config = dict(
    dataset='pixel-art sprites of 400 made-up characters on tiled backdrops',
    targets=['colour'],
    loss='binary_cross_entropy',
    nesterov=True,
    max_grad_norm=1.0,
    gradient_centralization=True,
    final_lr_fraction=0,
)
Rows from block 8 of a small image classifier, named by matrix and row number. Rows with one number belong to one channel. Each number is 128 + 24 x the weight over its row's rms, rounded and kept within 0 to 255. All counts start at 0. Numbers have three digits each. After the name is the row's rms in percent of the matrix's.
After each channel's rows are labels from the 100 images, of 14848, where the channel reaches its highest value: "place" is the part of the image that holds the peak. Only what is clearly more common there than usual is listed. The data: pixel-art sprites of 400 made-up characters on tiled backdrops. In brackets: how many of the 100, against the usual share in percent.
# convs1: 3x3 conv (model.blocks.8.convs.1.weight, 192x192x3x3, each kernel summed), inputs 0-191
# convs2: expand pointwise conv (model.blocks.8.convs.2.weight, 768x192x1x1, transposed), outputs 0-191

convs1.119 089:113151119090113129143106127105099129158094172161127151201112149131128126141136127108166171116118092145120124167144138126151092098149082108109153098124129122131144138111123145116175139082108149099129181108173126132068135153139146133141116121130140129144156116127122120105106092116126103112101155152132157091135142133143100163174124090139137121088116167123160105093121153094113170113135131158164135094144096128109167124127132171092127086104145143117108142154133159163134167145085118120115124136097124112114105176106113088115143098129118170138112156158104149113116115142093153124
convs2.119 090:114128097114126158155120116122130140125155131181143149150172117080129116110098136130138133154141118105159167126101139128083153153102150089165127170121151142134120098130139107100128140105162142102129118112138097119105133149126135126128103127121095154121167073136145128133128118126129133132131127133126103123150156077137138117141214140099124127136141123118116130111108129113167135151137131082136136109139134169206122142151126113154128110108127083161081103133123099122149128136125064117116123094106150133128134141131111116127111161101101123122105148153139140152165125115091169078
place: middle right (27 vs 11.1)

convs1.78 089:111135131116148151140135175087129143134112131141152123171087094139138132109134093125161100112118155162150112142130122123106132109147126158161159134086081132131074115105122143172129107153067101114108111134139098110098112160187119116132130103131143110156116108112069160142145143124118153101147166129140148111119118098149124085130139142165130140102084117130159116146116172121095090149145134138117145139074151095122142136126159143143153095136126158127175132096143138094133149119148094126111162132184113088117154118125117105148103146144150110139115149147110128077074171144136110162
convs2.78 090:095158126106138118139119102119105145139137117145141093149171184139144157133123125140141118124123146190127135135164111112160048141130117138165106144126076091124173136128109138144115161202136121165182135077112171135137110101132137105108148083148119173101133151139129110110114121139119127087116139130074141121124144154120122126116132081115151128122168150144104131137163125135096104132136139113145128089147137117144139120137157105105100131114126232083133157092143145154128134133137154126134117113134132123144128138108129109133118153079157122143101171138135130187127124138138110164
place: middle left (35 vs 11.1)

convs1.0 097:125148080123114163125168190102147121163103150130130158146122097115113161109142145104149154185151141098111103150123149149142138144175095147105128105130090162136115090115129131108133129110127126118081146122094141166133108110160115139148133106156169140174125093105151136133125106087121069110115149142141105114110140172103141099163118152141103114135134138142125115168159106126114114144165089133121114090158121127129153118159139160121133137102101145152129117170100132080128180080127120106129116134083076137121130098121118149102132127135099127133112084170116106075114134109160111139
convs2.0 123:152110137121126156225122212133136082134114130103128118131195103157127123123115153140129135129136126124123142126100153122191125132130100143108103116127255101123121150142127123115125126090143138107135124020127089124127136136118136126095141153147127141118090072136124111131142137123137131154123157170105139128112173088138134126146089117127116128126161117128166000154152118130141108138131125111141125057160117128134104130127121192137117132125120080129104124132142127142125124120137138132140138122126156142128132121134123121134120108129145130124081164130115122098117124124131085124
place: centre (40 vs 11.1)

convs1.85 072:116140113115155146110082149135098142129133122155136143111131087120117144136113125140142126138156130138110090139083100195121136151186160103124124151132114096148171168127171117149146149136126145101211117132130107114086121159143160154135138113073101102096137122097171150126086114115169073098154108116127158161130108113135068133119142100091132168145171137132140152116103130093143074141138110147111155146155127128114126101116114161110131142099132110152140121125101153149149083082130118107144144134154121130120121123137100077139106121105136111142127143127139093163144117107126143150
convs2.85 093:135122113152141145080149100159125112132144140135102112126034149116116115116136150146132118104153126138123129134142151099137131014118203079098160141146085139138098166130131111134140100065129192066109144185148142115140143095176117100139086077129132119121137155133128153119164127097150126129115142139139148114114156153144129123124122138120115129122102112121168166076137143187131123126123129138125122126117119105132128118136110141123124114112133154113164160223146129118134131109127135116133140131119169138128121122132147109134119169096121128145146168163144121191117127118155146108
place: top right (28 vs 11.1); middle right (27 vs 11.1)

convs1.74 086:133126154111111136116127112084138134131118142090148115137160151140138142125128160103129190182168170146091130138152121136120148111134114139107111152130104150111145117137159105140126139090080164099090140132108117125149128149095175100114119141112109126098134110115062129177124128129123081089110178135139138108114114183054150127171106119153147125125151175094128093140162113116104127137127130116174117109182125130138128126113127162140133120126146086118157156177117140133147133114083116092113093125069119140153126113100119138140138102148100100144134123157129119142098131131085136136
convs2.74 102:123135119123124146130138143133119154122144104151117135129142202131130135125143132116129117130112135140121119129106132135127115059114187114148140119122255112143123128126144132135144130153103088101148105150125118140131129147163109112153132144125131195104193081140131129135137142137162121134132108162177122124140052111163128129111146097123107148114156130137139087116140132111139134115137127087106131141134128114157118138144131193147153128122137168135069132102125099150121130127123125124135129124129125122114136127128122114131116177122130146124170148124121131119142136116095185102
place: top centre (31 vs 11.1)

convs1.178 121:117135115119094106081116111101126121162169176152112169153163120136144175139148123141143160160120139142088109126097125126119117116149089110115149106159090153158128127102165124146081104092140149128176144131098119134155125156110154166133175148123166107126159138124129074132087114144101086091114129142160135095148056178148086128138150092094110118127132149119113136120151097092129092138138096114146123104160117115120128099120121101099166131150110113138127116150096165142184136118125158136159134115115131128138112157126108123101137109155130081162136118162109162140118108122132108149
convs2.178 098:162141108092136137163142075140135096127147132110148100111184219124115125133125137137112144138130133083122135118153148136091138125136136142151112145123136120139138128128135132135134130158131076066157133144127113105142130121143137136117129127091125162131138114135124117125152169129137127097127126128103128130128142133139137126130212151135134124139173135129122194101118148165126146132138124174122138138129133133061148113112123153131141117112130113156128166255091119107121116112144147116124126139108150121137128131136131108133138125140127124121126163085139122142147126118124120109
place: centre (30 vs 11.1); bottom left (29 vs 11.1)

convs1.1 078:177105132132104113133142114114135125098132132155143139098140151161148092119085105126135173110170151156132139162161111144154117120124102120089127142116113125130156107138124131111128127101159141129090088112131115138125137103170132146138172102100124120169198118139132134120098091109157153136101115155131080122089148132145139084118116107172128117107123149126117159130166110084100146114122066112121108161128169095125175127127150129131135096111107157100169144184167102093141103104131097116109105146139102155140102160134142084129119111127137174082115089137125133080140140151125147113
convs2.1 101:132142151114121125093132191137133133126136117110126132106030114127131119137126120121136118123139138110127139122146165118133166172130033141153132121154070126128149155127126110125129133128117164108133133151114095137120125131131127131082125113122113142122136116139133120129125120145102119107113114099133123122134142106152129130128111134155132126116112138128105147109128144076127133132130130077139124131122136127106115117137114130155117125122129131128111145150114156150117104128117133139117113126140126123126139122115121144128110138121162123123108082152124129201104127122122147092
place: middle right (45 vs 11.1); centre (28 vs 11.1)

convs1.68 099:145146103145152121146161118131163190125125116132144216095107104130132134153138096118119159136127120130132167121118177126094161118147057137124094108118113093143126155088110133150131116134141103127129126128135127131144136160100134131138140121148164135103085138139087105100143111116164197156090106116099120142114126137141151128085154134150201132133102152143116090114150133129097162118128107143111154115077106100132155135170095101145144104107097144127117122115122148073121113128151147145139154140125114114159104115134169126123101091125156147133095136166135144109140095151100127092
convs2.68 096:145162122154129173139106077132132161118112124123150124142056151176112133139130117119124111152150141077134092129148155139131101077114167139104114145122125115117119123124154146122136142128143089168120133188118049140107117069107131131110108089142118075118098130120118118129107134141114135143143147134131128154135107110081131128115200095145162118143119119124111095081169128154107142128130131147134121151119121151106151139119123124120135127082119140099029113153134130132123159124141145124121130133113095137131128130160123102118133154135163125145147106139129137113158124132122129143
place: bottom centre (29 vs 11.1)

convs1.153 088:139089133116166176125147091091139114140127127141137160146135145127115142170128124079142164163154118107120135145145124147137134123120142156092107145124136142099091091167143099168135110109153096113099174120119144132146093145135129164143108098090125120138124079117133162152084121107097108130133149145134134113125080148121124101120175130153162161124133129160077152081144098167110095129140166096118098102134116118112146140152126107107138106134083126113172156145134094133139078080133154114117086102122138139114112107145141150116143137131117131189147147164087164123100151091152139159
convs2.153 104:131134166107133154070134137131134121122147122104129152105149085095136141119123134128138118138116145167151106133119125121116093161119127146076124126123154109121136147130134099159119136182160162137096125101103138111101158165092130111128184086126137174147061112123131111119146173139120121182132128070142144116129139107153134123131109124124135131113104126121141167152123119122109119121120121120119138109137115115104149126117120127131104126162128088131188109072125134112114155130114133110142134121130131129099130125119118107126110121160100143133111108133121126130177121114123154147
place: middle right (33 vs 11.1); centre (31 vs 11.1)

convs1.94 071:166104182140112088107120119125137108125138169170162159112136093161148136144101124129106144127167144158108148163149136053113125142110117108093167156110147136138111130142109133133141113089104094094133150114109151105114101135100142126118091138109102095164106171122078119138127127169116129163153142141144113118147120128110153114083153123160161149135089156141096158123119102131138131092102108154145147147143115172170159139111145111151115118108159097130141107142171170171105149135138097116098120141093111083099121166153107113135123120088130109163141112110110133138088162104116105117
convs2.94 086:124144154100138140102130124124155167132126140107118126095124105126125108138132145123122138095121143085093108128152141124058210178149108141094225129111105160128167127144100134157120129165103151086131108144125078140138114155121173120162110150140159219129129096124134161128145069152151143092126127105151104117142144085151130118130149118163141127117104112105135183126106141122079150116130112156122139144140112135162130116141125090130146152137137164120165154092139094154125143131119127130119108145136122131109117131132130139117138095166097149113141136122126114144098138151121138089
place: centre (33 vs 11.1); bottom centre (30 vs 11.1)

convs1.10 127:113127172089113092100110198140143109158152117139113159131151137147151074164134136139104133141107107129141139106125124119119109142127084146114153126102194130102174136134156133138135127103159133137145117087104157102119106119087141142108139123148142130182146152098114131147129136128150131152142146113172144141150112127130103098141137093176108122113160133132066134118162097043103136131132122165138152097143158107118218109099134122138121160133136102115102099143106178129118130094126120123124124117141140114148162121143117095115121088111089097126132162119115119125123126103141151120
convs2.10 107:136149143143135115148134203118125105114120124129102133129120121148132124136117170166126131133127122174136139132137150127128170102135000142235154086135152150129136075115128143122129129107058184090127137059112127147127132077154108133100134135162098150138146185124129126133140186114120119133119119143114111131146094189137126129122159133123093133125125123129189000115146116129126128139130122165141135160112138141082129128134137114110127134144137098154146152255119134139129136121137137130137126119119180113107126123138136134130131178096107119135116126153145128122142127115139083077
place: centre (30 vs 11.1); middle left (28 vs 11.1)

convs1.86 085:139135090070101140077093134140093137125141145118110178138136140146197114129102140097138132139139108112131127103134109097080115118096113128148109167107157114110145162131111139113156114118113138103104077115116108113112119145149131121118084111131132118128134130136152071168130130095112138109130157147140118151128125159104116151113136144171141163110136158137147123148145112158114164121163115134122099151156149124122207117115129117152137173106148093119168137158114157100112143130111150168137137075083135132111096088101145143113175099153124172164140106107092125113088160151146107122
convs2.86 099:125173159105127115166126182130135105135158126150135140135108113104135122126132108118132126141131117101115117126130122118147147120126207163077104093122255113122109150125126116127125122084149036110139124135146107141133116134123101116130123134127139107138125098125130143139135082120103124148137149155164162131109214170148115127134153128108155131135131135123101000121128137115113124142119131130107138137129129113174119117134132182144119147090129152134126130105129116134112131136110141138122161134125106138132123124118126101126126149164110124115109092124136135177103132140086180108
place: middle left (28 vs 11.1); centre (27 vs 11.1)

convs1.116 087:124149112103148163053088111119117143120104124140096146105101152105141109150117156142146097120166126148153141158186147104117115120063113111121085122132136143102107124129112143137110150098140150147129151072097077129139108117117113187105095137156123121091152159122097183134085157090110161119159124135130123148136107109151102143121129085132176175117133151134152156123123132151146126100138175119108136144114119142117126136115134159135132183119137084132081158126109128110124108133124128150135151132123200125130104129118127143121161124103115100154146129138098169158120144149141091121
convs2.116 091:128079154068108135115115130122136151136140118092102154130162150099148126120139127138109123123152139080135087129119110144154134183137108143204094094134087152131083157132122127111129136085143162142135151187164112132120116112134104137150104112130138118123080137134127127124129131112128125144126131116105121135121122123142123129130168105113116124129171139128121187164113125131141116128119129148141125104129110140175123130117139114118143123158131036095197128123142123093129114125125158124141125121126111150133136137107139113124124110085121118107114113166118126077116130126126081130
place: centre (59 vs 11.1)

convs1.162 091:134153114110151120131089092126147132167079168136142162125103135120123106143158111124150146162117138129127154117167150126134148102142067115109155132107089109094088117120139152142151143091108106143064153106159156127124153146097132111111122084157119152138109142102093127135163154120133099147154179149136142066146116167122116097141126138141149144145131138152098081122133084143133111103123150116135114118105124143146137126146150166177137140140085124142175150132133120138123065132142055140061117120123101113110118157148106157136115151078124143153138129159109121137109134152130135133
convs2.162 094:118143161163122140168118126140124201137133128111126125118128131120125135152148132116138119129134126069147104133162146128168255182112142145157099123127079114148156125114160132141113133133116002107134128148128114138130157068162150118134123124119117071135112149126123093126109119159127115143123115124085131124124119115141123128110142099136079129149151128129112170186126117143163123127112123117124122128135147128137131122124144129144140136130119111128063110164133183101124139140133108111151144132122119130140138135123135115130117149153171132114150127114128130158121124128096155127
place: bottom centre (43 vs 11.1)

convs1.88 089:133106142132178117100164125129132084167152137090118111143132127128150093131151108083101147166153114161085149139119124110120149127117116173122132110102177114105104105161140120141067131110102109121116132124083100132105102091102121114134140158138143132150115138131116160160113080134142125121131114106138116124141088143106119169113129167135086162104140184161099130119117112127119151129148131139136217118137119151126160115195149110142118085111135130141166133129090128157156115144147172117150139052127113137154134098118124123106141132125099088155130129117103134157152134133121123164
convs2.88 077:108165121127130146166147127142127110121126132141147163130122105150116114136127121120120129112153132124147140137099085121111071073114122167098131141121120117145109122120108136118135114182121142194135121164123119105145134141144144149112151107179126166137116163113141145118141123157115144116124145135150131133136201032139109132133208113142150120110052156129125088165120119127138129125124125170127134131155141125124132142129126126125140109127146140132172110134096077136143136147129119124143091104135119125126138138156109143140122127119164109128063123160127134134147116137073101153
place: top centre (27 vs 11.1)

convs1.158 077:163137150125155134120150182098104101110136136131132094120150122138142168146136148120123151116111122120093097119126121122112111106157132138154101105144143153119115127146102101117117132136135153155077110139113082167143138105128133123100138152097150134191144111146140106151152128128137121127103125105171124119122149161101153114110093115198106154119126157116123058155161076117106108138145084144095147122116158124133148153129159130138160142092111159095133143103152118026113108114112205144140136107108085122099139128125122146119122103134101137130112132143127126075152159127124135117
convs2.158 108:127162135143131144109122048125126143113133129169142136143184133129128122122138144138132115139119118127151118129127149134129109135129000144090142127129143112126131111116130144117135127114174099135139126067128113111144117148159126131142145138123123107136136158099120147118130136142117128138138123128083133115142036101119112131098140121152214122110168126128138255164144130122165122117134122122130139089128127115174110141138126137136115121121110095114123141136133110112148112145119108131126148135154122140147128128121142128127113131145129129137100144112134123096139126147120144087
place: middle right (32 vs 11.1)

convs1.13 090:148156120131117155113136165088110116099120149180095147088083145090138157127148129140150123118140151140126155169159130124141099106104121115126095119102122114122103122071146114110147154124112117114127181100136119122144130128122171140140123122160164149131099133121118112130102138156066130159141099157108117115158116140136103160126110103148138114122145148125128139169164120170113119073134117089092123154126156141119173167093140110121107127129124147132132108145145112135143111134097045139076104156118160113092118125151138135142123147073098151160116125148083183148093167126120148100
convs2.13 097:133100118108142146105132119118142099131137136152117158110132107139124126128120119136125150116118133092104090137162138142029206147114065139255174164125184112129137111136131125137147135196125008149118124174136132125125137162155126122142120130113121111131138129102138164145120116114114126139113136149144131117110154141118136120131135116131139125128061124126137085091124133135031119121122135167143127121131131133191144125130120101130126134160124223147115121129158088170131148117117148123164148141112134129150118136146139135124118115146144136127172116096132139185157126115138136155
place: centre (58 vs 11.1)

convs1.170 097:117117115124139173133098177101125137130099120202105127120123093105136179123143132079140163144139127157110114192093154118151140103106112134115143100109124144142155122103106135138153126135103103141113157121126123155131092096147152165131145081110124110154150149109115145173104083104115093114189105128119096132154086129130094088154102136168110124101098207112133167135112099111117112114141128140127137116158143126117160099116154114118165131159130145142161120183081144126146113133127080108104143136125085139101129118162135110104102146124123110147102132135143141152116129138126140104
convs2.170 119:136133136114119111122134048135124104117138135117127148154086118108141125142136125141115127106147108140145094133129120147122159211114148115109119130122124145124101118138138089129128128104107200086102124128126135149133107119081118128098115162085112180133145106116128142138128162118108129106117105183179129120131255098156153131122186170110154137134078135132119192096090130133065147138123128137117136096137137137095106118130130122122133114148123112131081136104152113131116147136142113115114134144124126117117132138127137122125125126100107136124108120092133127114135126130144092132
place: middle right (35 vs 11.1); centre (29 vs 11.1)

convs1.126 097:097104157126119158100160147108107104153119142175101140120090167096115155153164164119109114149137136115125128160107126112153090162099126156147094121125173153113115143138116104134130159158155130133099156150129122133134095113100162162142106152104115109141108123102112140120112165148096127109150107110152138122224113108138126116127113105133094136106142118110088169106127158190106105137138184125123143102117131142110146106122145102153141125136111153110111091078108128119154163150099091090098119144152165142127118161122109132108136130087111112136134140079119151182135156111133159098
convs2.126 097:156139128086137124107112083141119139117133120090133144121150091108137106108125146128124128137115137082144063139122127096129099119129128119095126132130118125128124092135141137125131138151105195136115112160126174124109100114107094120116121075136122229102098129131137157120115078140124131168142147116157160122140108162150120126138036141125100124122201138130117135121114136154085117129128132157139122130124114121187152136131124133149112134143114161135097126141120147127147134124128114127100140135130147132118126131153135126125153139174124139120109185113145139130141133125113158138
place: middle right (57 vs 11.1)

convs1.5 071:143117129132087176134113130123122079136141125128111122138164150138138136120124139145115145129098065120150120124132113162121154158170089116066175099150138143101101118122171147094108167083130155120110111144131166106131133119107134130104154189112103121137158149161110120135158155139168138153099138095115143145142096124141132137135127091129107132119205110098097164120130160120099133134128148143125191150114142146111155178113142097147122101118129110096132118116095114197116131124122113112118104152127150107112088134135133105134136108129138134107145122099080106205130130149137139127
convs2.5 084:158122170140110115160133098116126121130118139134117136128108157133126133118124116145126148120162137166158030097135122117135193093132057118181128123139144145126139135129115126107126129127153160072098118114126163118132158116108147128096139086136094185119135169140144145124129134138130138089129135148148121138136123057098138127133127079128119127129110148145135162083121117137159113120124128108121122120112134133139133119137114095136114139128122083120150121110155164129132151138120140114131141123152134137117137125119124078137114105140057135109143126125123131139135123146163099047
place: centre (52 vs 11.1); bottom centre (28 vs 11.1)

convs1.45 097:136112142116122123105112174138151149116141174192083113090126121154143125100121115167170158140083127134068145184138095131123112120137113157099095136128107137125121121117141138153130128135157129094164151098124125102109114132143130147125162140128125125093148144114142094113113150109115118121114140147109120175096146157117096084139145122152137147123152134136158165132156141091119079119127087120190120096162123131156182143072083130136104089087112103132152149134163153170166140135104132133152144132119127107160112144075122098138114126109135116141090101148097132128087108139098133130
convs2.45 092:126108124166139114123151137113122155131110115142131121142148162106125129126121139134124131108112126087141108129176135158148131113139255126102119111124071121121114113126100138135120110167169170076135134000150163117156118159128154139153142095095157115123120057150121099110111138138140134136136121120161138127100115192097144125121153185143111122135131148124163186127123135132144144138138131111117119147119144136166114126127125109125118104109113107141135155039097112167125131125130140145154144147121144137095121114130157128127146148125129101128158177115141123159140129125114124155
place: bottom right (31 vs 11.1); centre (29 vs 11.1)

convs1.147 073:139125137131115131113174177115171132143160098096124116158128097135122116111109153134101139129191077137122139125126132141214122091111150126110141091055125110186074105151130132124177126096143122107108136138149147119115117086145136136152145132141114139173127121092105128113115155113100143113154134152110139111119093100113131141101113137171112099103097130124133140102112168140135162129109161107144099156145114130089115118120124113094136142143161148107170100161107136136129110139153135110132125129141125167098127117158078094097142123128125125110150162105175124136179127139112179143
convs2.147 097:103114151143120139132122091138115133126095135138112122124136138124141124137131121121131130117126113147185156131125146125114181135142127103164124141127063120124148066119126112122131123123096128000114117196136099103107116132119123128131101085122142171140107046103125127126134099121115131102147124127225141123111123098190104130117164120126114121126182127117113090128055127155195130127130125121139133126119123134126109124131136103113116125166136219106165123105083178114133117145120100138120100085150138132084123122125121153121122113139104121145169152131127127162037127132126104090
place: top right (30 vs 11.1)

convs1.2 095:112134120133133113148148158165124115119150109075118095124106126147114116170103123143107119101114127071167157120141134154141128157135168144121130148121176137127140141148142140127094138120122155102066094143122156121089118140131095078130116143131080123163116188091095142129123130090073072165135132094147108148107137101133176133137143152137128119125156083123130132112101131124145178147124132153128167135131101134112105089129139136069167117117165105120095126088129170099104156146149134122163160114098103141149135166107145151149134118135162118144168159122159162112138148130132120113
convs2.2 100:102124134101132155167137136134144114132128135098118132118079146157126129137132123127129117119126154147120123120135135140130032112141097126131087106132169091132113123117127141126133120064126114203127123154115193112136089079104137133110120140172096058115164101114137156124126132132134126103130145150156148128131132156115119119105058173131178135125224111129126015138140112144099127140134125156109127103140151117097129114138151120116106119122123095158162141109148129134120142147136138120136111104135118119119132127130151103131118110128096127118144154122136124135157125132114108090
place: top centre (31 vs 11.1)

convs1.92 105:146141144093115130140116073144139136104119133125157094128167142172143149114107117151114155140144137166080114104099146128150071118117113082159122193113109114100156159113128116137114065155103145115119142136124095144111109141110174144146104102086152120150117153099116080137104112182154152085134141124156089102173133146090129120106149137151142065138114162125103101124139125139177143141127173151140126134150153154104098144084118092105107105120117094112147158142110173148139124125108127117128126115140145132167146132154135144136179139137137118121102095124128144155105133126158133108
convs2.92 086:099108079088112124111121078130123151116111132137120117129082144132134122143148133134148145137157127200151147129109103143131119093131169149102122142142090128133133120128138151135141129077147150084160138091127109119107121154110112116115122146163141119154129156134130097135131122101128112088124139147092137137131091173116137128132115144138111139116137111117133163143181125159106141141125125177106124104114114122124083123133141108129109124148125180119105128132152146153144114127133188122137145132126134129124114117148101126122121149160171101126110149093132128131084125127139175157
place: middle right (34 vs 11.1)

convs1.112 088:131141154127136135135120145109099127160109137172142104127100136116147122126136143111169156141095117122155139170153146135136173120156086156106087143144152131114099137104129114152119117106124100129133158100149141145104108112109162160145118110162093111150108113098123125160084130139080088142126127122114135138136066159116113098128113120159149133103126125144109113142169121137086110094173123102137139169107129168094212110124141133156146173114098121115111111201093121110130133128119114129108108127121114082113105132116122135160133144104126080153159172172098150104082118143105134163
convs2.112 098:110100138106140103144129178132126102137141117086148109138116163148111139137131133091123167125134126126102171122161112129097120120128099119068130125135136150139118126139127127118129134169112044139120125200118132155147133168154146112143124149117123031110105105149131132121112124114133152123138131079159110129152141118096134132137149159096085129136148146121102079147159131111157141121131127108127125124115118138119110141138114136132133125129132204131093114199099133115136141117122131123127114131107103135150134122118101124123137120110120144137162189129114128111134128111124143105
place: centre (55 vs 11.1)

convs1.59 116:133133140123137123087104114151089096154121164194088183186126125119118136135143125151174146165123120132098138156147096112123115099127090095120132145121102144097107133141147107145142110110158158153163154088135100145130124126159133168129096111165148125101153138140115128092094117094106146118126162122131149113133131156113081103119145112140077116121109176112100119160115105090129141119171119142149110104128081146119128115161122128109150124105158108131097122149076181122130158151106146111119148083132080136125097157137110123138162079139147132162152171116141149107112107145156124116
convs2.59 106:143103134099142107136130129123114148130116121127119120154106135159114119128128141137130145110133135172108101134138170154141132101140144137078112128127066111120124127141126126146132124122077159112110110217140062143133140075117117133105127139085117156114100121128126131113135101103130129115134119087126146121146116101148127128140082138146117126122085132119152200100120142095084127114126124120141125134101125124206126129137102124116132121131105145132166105098081120119106164122122120133133117146118155136169125133126134121122148124100105144128079092110118130168103136135117138168
place: top centre (40 vs 11.1)